{"model": "segmentation model", "dataset": "rendered solids tumbling over patterned floors", "image_size": 48, "crop_scale_min": 1, "encoder_layers": 6, "encoder_width": 384, "decoder_widths": [32, 64, 96, 128], "decoder_blocks_per_level": 2, "learning_rate": 0.00094, "beta2": 0.95, "max_steps": 8400, "epochs": 88.2}
Rows from block 2 of the encoder of a small segmentation model, named by matrix and row number. Rows with one number belong to one neuron. Each number is 50 + 15 x the weight over its row's rms, rounded and kept within 0 to 99. All counts start at 0.
After each neuron's rows are labels from the 100 images, of 14848, where the neuron reaches its largest size: "top examples" is what is common among them; "patch colour" is the nearest of a few named colours to the mean colour under the peak. Only what is clearly more common there than usual is listed. The data: rendered solids tumbling over patterned floors.
# u: gMLP up (value half) (encoder.blocks.2.mixer.u.weight, 768x384), inputs 192-287
# v: gMLP up (gate half) (encoder.blocks.2.mixer.v.weight, 768x384), inputs 192-287
# out: gMLP down (encoder.blocks.2.mixer.out.weight, 384x768, transposed), outputs 192-287

u.551:34 69 66 59 69 76 49 54 62 38 46 69 56 68 83 60 47 46 57 78 54 29 67 69 44 64 44 31 39 33 48 72 52 41 51 44 27 62 41 44 39 26 53 39 83 55 78 45 49 52 19 44 54 58 27 54 60 31 52 55 50 48 59 72 55 41 44 75 52 59 61 49 47 32 68 40 36 44 47 43 47 55 75 49 44 29 42 43 48 40 58 46 62 54 33 73
v.551:37 46 71 61 33 56 41 43 16 68 56 75 38 37 53 49 35 48 71 34 58 51 39 28 49 39 68 52 17 32 38 33 74 49 37 61 50 37 37 19 33 83 30 34 54 37 45 69 50 40 77 56 48 74 56 70 33 66 48 46 27 83 31 29 58 31 58 34 51 62 66 68 24 56 56 50 39 43 52 65 37 46 30 66 42 53 60 68 55 57 36 58 51 70 27 49
out.551:49 70 69 62 71 46 47 40 55 41 58 77 52 62 36 29 47 54 49 32 26 42 61 55 46 54 48 52 47 60 46 40 70 30 21 52 50 61 29 55 57 33 54 38 52 33 83 75 40 80 69 34 75 40 40 55 42 46 40 27 10 30 50 48 52 51 55 53 77 38 37 39 72 63 54 71 77 74 47 54 30 50 41 70 46 51 65 79 54 86 50 63 49 45 57 64
top examples: black object; its colour: black
patch colour: brown; black

u.458:34 45 71 40 47 71 74 46 53 56 63 62 56 38 89 42 73 46 56 60 36 52 36 59 58 34 32 69 65 45 53 36 40 63 46 51 00 63 48 64 64 47 61 47 39 66 36 56 70 46 63 38 43 12 40 29 65 17 67 45 53 73 41 48 62 37 30 58 38 70 74 29 49 20 45 36 19 61 64 55 44 53 30 54 57 34 20 58 40 48 28 33 51 34 72 72
v.458:77 42 65 53 49 42 27 18 56 44 72 45 60 70 27 54 52 65 68 34 37 59 68 31 52 16 54 46 20 34 52 56 60 60 37 64 45 43 33 33 31 49 37 34 60 34 64 38 64 55 49 50 33 44 71 43 46 66 78 73 34 69 46 48 49 58 45 58 17 56 62 77 41 69 70 79 65 40 47 61 36 54 35 45 58 73 66 69 37 74 47 50 48 47 32 31
out.458:41 76 52 81 47 37 32 38 58 55 51 57 53 44 21 51 42 60 51 51 51 35 44 69 57 42 44 65 60 90 32 55 70 67 38 47 54 88 29 41 50 49 41 27 32 47 44 55 25 28 59 43 78 54 59 44 54 63 50 09 35 24 48 55 46 57 74 57 47 55 59 48 39 60 49 75 68 33 35 32 45 33 61 78 46 47 63 75 71 46 63 51 47 46 75 47
top examples: black object; its colour: black
patch colour: black

u.368:44 51 79 51 63 59 48 67 44 23 58 51 37 54 48 29 67 55 49 59 58 61 16 76 57 48 39 66 41 41 23 53 46 67 35 32 35 42 43 66 47 50 56 61 53 80 31 69 52 53 36 58 51 47 61 34 71 37 27 45 50 68 29 32 36 49 50 28 64 44 66 38 51 57 46 43 51 52 56 40 89 40 36 34 41 35 58 48 44 55 50 54 54 68 48 54
v.368:39 53 37 51 83 59 74 32 43 55 50 48 42 34 31 34 50 49 61 55 41 56 46 40 46 64 57 54 65 59 42 38 57 38 71 24 59 62 63 32 50 65 41 52 46 20 33 68 46 47 62 58 53 50 49 71 59 48 52 51 37 49 50 17 29 53 65 52 49 31 60 42 48 54 36 61 51 28 50 52 53 68 33 56 30 59 50 52 43 41 26 71 53 33 57 60
out.368:49 42 52 30 57 53 67 74 53 39 25 85 28 39 55 37 31 42 51 76 71 48 58 23 47 46 78 52 41 26 56 74 67 71 49 65 61 41 75 32 85 35 41 36 59 32 47 40 38 58 65 50 27 48 63 24 59 37 63 58 09 75 37 58 30 42 32 30 45 53 44 54 40 73 44 47 80 46 63 17 73 47 35 57 47 61 71 45 32 59 88 50 44 51 69 40
top examples: black object; count: four; green object; its colour: black
patch colour: black

u.230:76 51 33 55 46 54 56 44 35 34 63 51 41 44 36 43 57 57 46 50 62 59 43 70 56 59 15 51 50 43 44 51 65 78 40 31 75 46 48 66 29 73 41 36 63 52 41 69 36 36 20 56 66 53 33 43 64 52 54 26 59 56 15 52 45 32 63 41 62 29 47 51 32 58 42 37 79 48 32 36 83 77 76 64 39 43 50 39 34 48 57 52 45 51 53 64
v.230:77 43 58 63 73 54 50 65 60 71 64 80 61 38 34 54 55 91 36 66 50 15 48 56 70 44 21 23 67 70 40 54 50 46 52 47 39 44 60 37 57 52 45 27 27 41 30 41 48 60 43 56 32 43 47 54 45 93 23 39 48 37 53 53 52 65 49 28 74 48 36 51 31 64 42 38 72 88 52 53 61 46 37 30 50 36 61 47 50 68 56 77 40 51 56 77
out.230:58 46 69 42 78 53 40 62 74 30 61 44 79 59 41 55 39 52 68 34 31 60 62 65 49 53 47 87 75 54 53 49 57 67 59 52 55 42 57 47 61 43 53 40 48 37 59 78 45 53 73 44 52 59 60 43 11 47 43 45 36 50 61 54 64 87 36 42 46 53 23 27 66 34 52 79 38 70 56 67 41 59 42 37 31 58 54 27 69 51 47 64 40 63 63 62
top examples: black object; its colour: black; blue object
patch colour: black

u.665:44 68 45 56 63 45 71 58 47 42 30 50 47 72 40 34 54 75 66 30 49 32 36 46 50 40 49 54 56 55 48 40 46 58 37 17 43 41 65 50 60 38 66 23 57 47 55 26 64 65 52 54 39 52 75 40 36 36 38 37 60 40 33 68 54 36 45 47 44 47 62 36 36 82 86 32 29 52 62 58 47 39 74 52 52 50 48 46 23 35 64 36 60 71 36 39
v.665:75 70 39 44 71 37 50 63 13 38 73 39 44 32 15 64 76 62 45 41 55 45 56 39 45 49 54 48 52 43 55 40 25 32 62 53 60 40 25 59 41 28 31 52 47 40 61 68 58 54 58 33 68 68 40 58 42 36 72 66 47 40 35 06 69 45 46 47 40 74 53 74 34 47 35 63 47 61 45 85 55 41 60 69 45 70 72 43 43 53 35 37 74 65 54 60
out.665:38 64 47 60 46 54 44 55 48 42 57 56 53 35 22 73 45 26 52 45 54 56 68 55 41 26 57 68 38 64 39 66 52 76 14 50 34 39 38 47 38 60 23 40 38 53 68 86 73 48 36 36 53 57 58 45 44 40 46 43 25 60 43 27 51 59 55 62 34 51 32 57 56 51 37 53 31 39 39 48 50 13 61 34 81 49 67 61 41 73 84 43 63 48 38 39
top examples: blue object; yellow object; its colour: blue
patch colour: brown

u.698:57 52 42 61 88 51 23 46 52 65 32 65 39 72 66 29 37 55 38 46 46 45 30 80 37 34 51 86 42 45 59 54 28 55 51 53 54 49 46 76 45 72 69 63 64 68 28 32 40 67 30 62 69 38 37 49 62 36 50 34 49 62 42 41 58 41 58 27 68 34 34 61 40 35 44 27 53 68 27 62 88 52 65 67 43 72 58 67 36 28 47 40 43 60 37 53
v.698:24 62 61 62 36 42 45 66 70 46 54 53 51 47 42 69 22 30 69 63 71 36 40 45 61 85 44 55 82 50 46 44 35 48 47 43 74 63 35 28 52 43 55 59 45 62 44 53 50 29 51 59 38 39 70 79 74 49 16 63 39 77 53 46 39 67 61 37 43 46 41 71 75 66 56 77 25 68 62 37 42 23 66 60 68 29 40 45 92 48 40 43 32 58 46 62
out.698:50 37 26 40 56 36 78 45 85 46 75 39 48 32 33 51 39 32 57 45 48 54 67 50 48 48 50 50 51 75 37 51 51 56 53 57 45 42 27 31 41 47 65 58 49 51 46 71 55 63 57 51 68 52 82 77 28 34 48 47 34 35 48 57 47 59 35 38 81 58 34 30 47 49 49 53 40 66 32 64 56 47 49 61 31 41 62 45 67 64 41 65 79 73 45 60
top examples: blue object; its colour: blue; teal object; its colour: teal
patch colour: blue

u.160:46 42 26 51 66 60 31 51 87 45 40 37 71 70 67 62 42 65 30 58 57 69 51 74 30 52 53 55 30 43 26 50 21 58 43 46 26 51 49 86 33 69 42 71 50 76 54 40 47 40 36 15 44 41 44 45 63 55 53 32 71 48 42 50 60 38 43 56 51 51 50 76 44 64 52 46 54 54 21 53 59 94 31 29 53 44 25 29 63 46 59 25 36 50 24 47
v.160:27 36 55 67 35 33 54 54 21 61 18 37 27 57 53 78 68 50 52 39 59 28 35 36 39 40 45 31 55 66 50 49 52 35 47 56 90 29 70 37 41 60 54 35 32 48 49 58 35 48 47 14 58 38 48 50 21 59 63 69 49 50 46 55 36 50 52 30 44 43 61 38 48 43 43 50 37 68 34 43 55 33 54 73 55 44 45 55 42 39 72 24 50 53 70 58
out.160:53 41 73 59 65 53 52 65 63 39 56 64 33 66 49 53 68 41 42 51 38 59 64 19 64 53 52 89 82 58 39 38 68 76 34 30 79 49 46 61 53 53 43 55 42 51 27 35 45 65 69 33 56 53 64 66 42 40 59 26 64 42 31 42 54 61 54 70 27 57 44 48 54 30 31 63 38 29 53 36 53 47 58 45 61 37 19 51 41 35 42 50 52 53 81 67
top examples: green object; its colour: green
patch colour: green

u.222:59 43 38 63 60 49 60 51 25 26 43 62 49 44 63 70 42 51 48 62 72 64 44 64 51 69 42 62 27 53 77 70 62 45 59 45 51 36 59 62 38 54 47 56 46 73 27 28 27 30 28 56 64 48 29 48 48 71 60 63 43 57 45 68 45 63 33 56 44 47 31 86 08 49 48 26 66 54 43 38 53 66 46 69 39 43 72 58 51 45 57 51 45 38 44 70
v.222:21 23 68 39 57 61 41 47 63 70 82 44 47 54 47 38 38 56 69 83 42 63 58 53 49 60 58 49 42 69 48 68 54 55 46 69 31 58 64 75 51 26 71 63 49 35 69 37 70 71 37 32 39 33 54 56 44 50 46 44 37 80 66 48 56 20 63 48 63 79 58 46 67 67 41 74 33 54 40 74 47 43 71 55 51 69 40 55 50 66 87 45 36 88 48 35
out.222:52 63 60 21 27 61 38 43 50 41 48 41 75 56 54 37 43 54 50 83 14 68 45 38 46 57 39 73 90 24 37 29 45 50 52 48 60 30 62 52 60 53 33 43 75 43 49 57 66 62 67 38 81 41 51 42 36 47 71 28 25 32 84 51 58 68 52 64 39 55 40 64 81 60 47 60 55 54 80 65 59 62 50 47 82 52 47 47 35 56 46 70 65 38 59 56
top examples: blue object; its colour: blue
patch colour: blue

u.143:84 61 22 55 47 39 38 46 44 45 47 60 16 40 62 53 28 48 68 75 54 60 83 72 61 23 36 68 65 31 28 37 39 49 43 42 37 47 51 41 50 62 67 47 78 29 35 62 52 71 40 81 82 48 60 25 43 43 47 40 56 69 38 58 45 64 33 22 62 45 52 49 25 66 55 32 80 67 50 52 52 66 47 32 62 39 57 52 30 69 67 62 44 48 39 54
v.143:02 48 36 60 48 53 54 49 54 69 68 68 53 66 52 70 31 62 59 75 49 41 80 07 40 54 70 54 62 69 31 55 78 13 24 67 62 44 49 34 47 60 68 65 68 35 51 44 45 79 06 44 44 57 46 48 53 73 35 64 46 45 47 42 42 26 66 45 55 38 33 38 72 45 71 59 25 49 63 67 49 69 51 69 68 27 59 66 47 48 86 36 19 78 47 47
out.143:52 16 37 41 33 26 65 68 69 46 32 20 35 58 55 55 41 48 38 53 61 35 27 46 60 63 40 33 67 65 65 36 42 68 46 32 72 50 57 35 57 41 51 62 45 38 69 86 39 41 40 65 31 46 67 61 50 27 59 52 16 66 50 43 20 55 46 07 70 50 41 33 63 54 33 65 80 59 65 82 69 56 14 64 52 22 66 61 65 57 34 59 44 70 49 46
top examples: blue object; teal object; its colour: blue; its colour: teal
patch colour: brown

u.693:46 59 54 35 47 48 49 44 62 41 28 13 24 41 50 39 26 67 49 50 30 29 43 64 62 74 51 49 52 35 27 71 41 60 58 37 47 56 83 39 71 40 57 40 55 51 40 64 77 67 32 68 36 48 39 08 38 46 20 36 52 42 60 73 63 60 40 59 82 55 43 58 47 74 54 39 49 54 31 65 55 61 53 16 47 26 14 30 57 56 47 60 61 76 39 51
v.693:75 28 51 56 49 37 54 77 55 65 58 62 49 64 43 39 49 78 43 52 51 56 55 39 17 73 60 39 56 77 77 43 64 72 45 59 60 26 44 76 57 51 55 55 36 64 15 20 66 58 42 53 49 41 57 67 56 48 35 50 47 57 37 68 51 47 79 36 43 46 61 85 58 63 51 44 53 66 46 68 45 65 58 53 62 51 53 61 67 48 55 36 16 63 48 57
out.693:54 71 44 46 49 57 43 58 11 39 69 83 63 44 29 66 65 42 65 38 48 93 40 31 40 56 28 85 66 22 53 34 55 41 46 64 99 57 46 50 75 45 36 26 55 45 13 54 55 33 48 74 67 54 34 62 49 57 44 41 45 58 71 52 71 37 24 50 42 41 68 55 55 62 49 43 28 76 66 22 51 54 54 50 61 67 39 56 42 59 67 56 33 26 25 60
top examples: green object; its colour: green
patch colour: green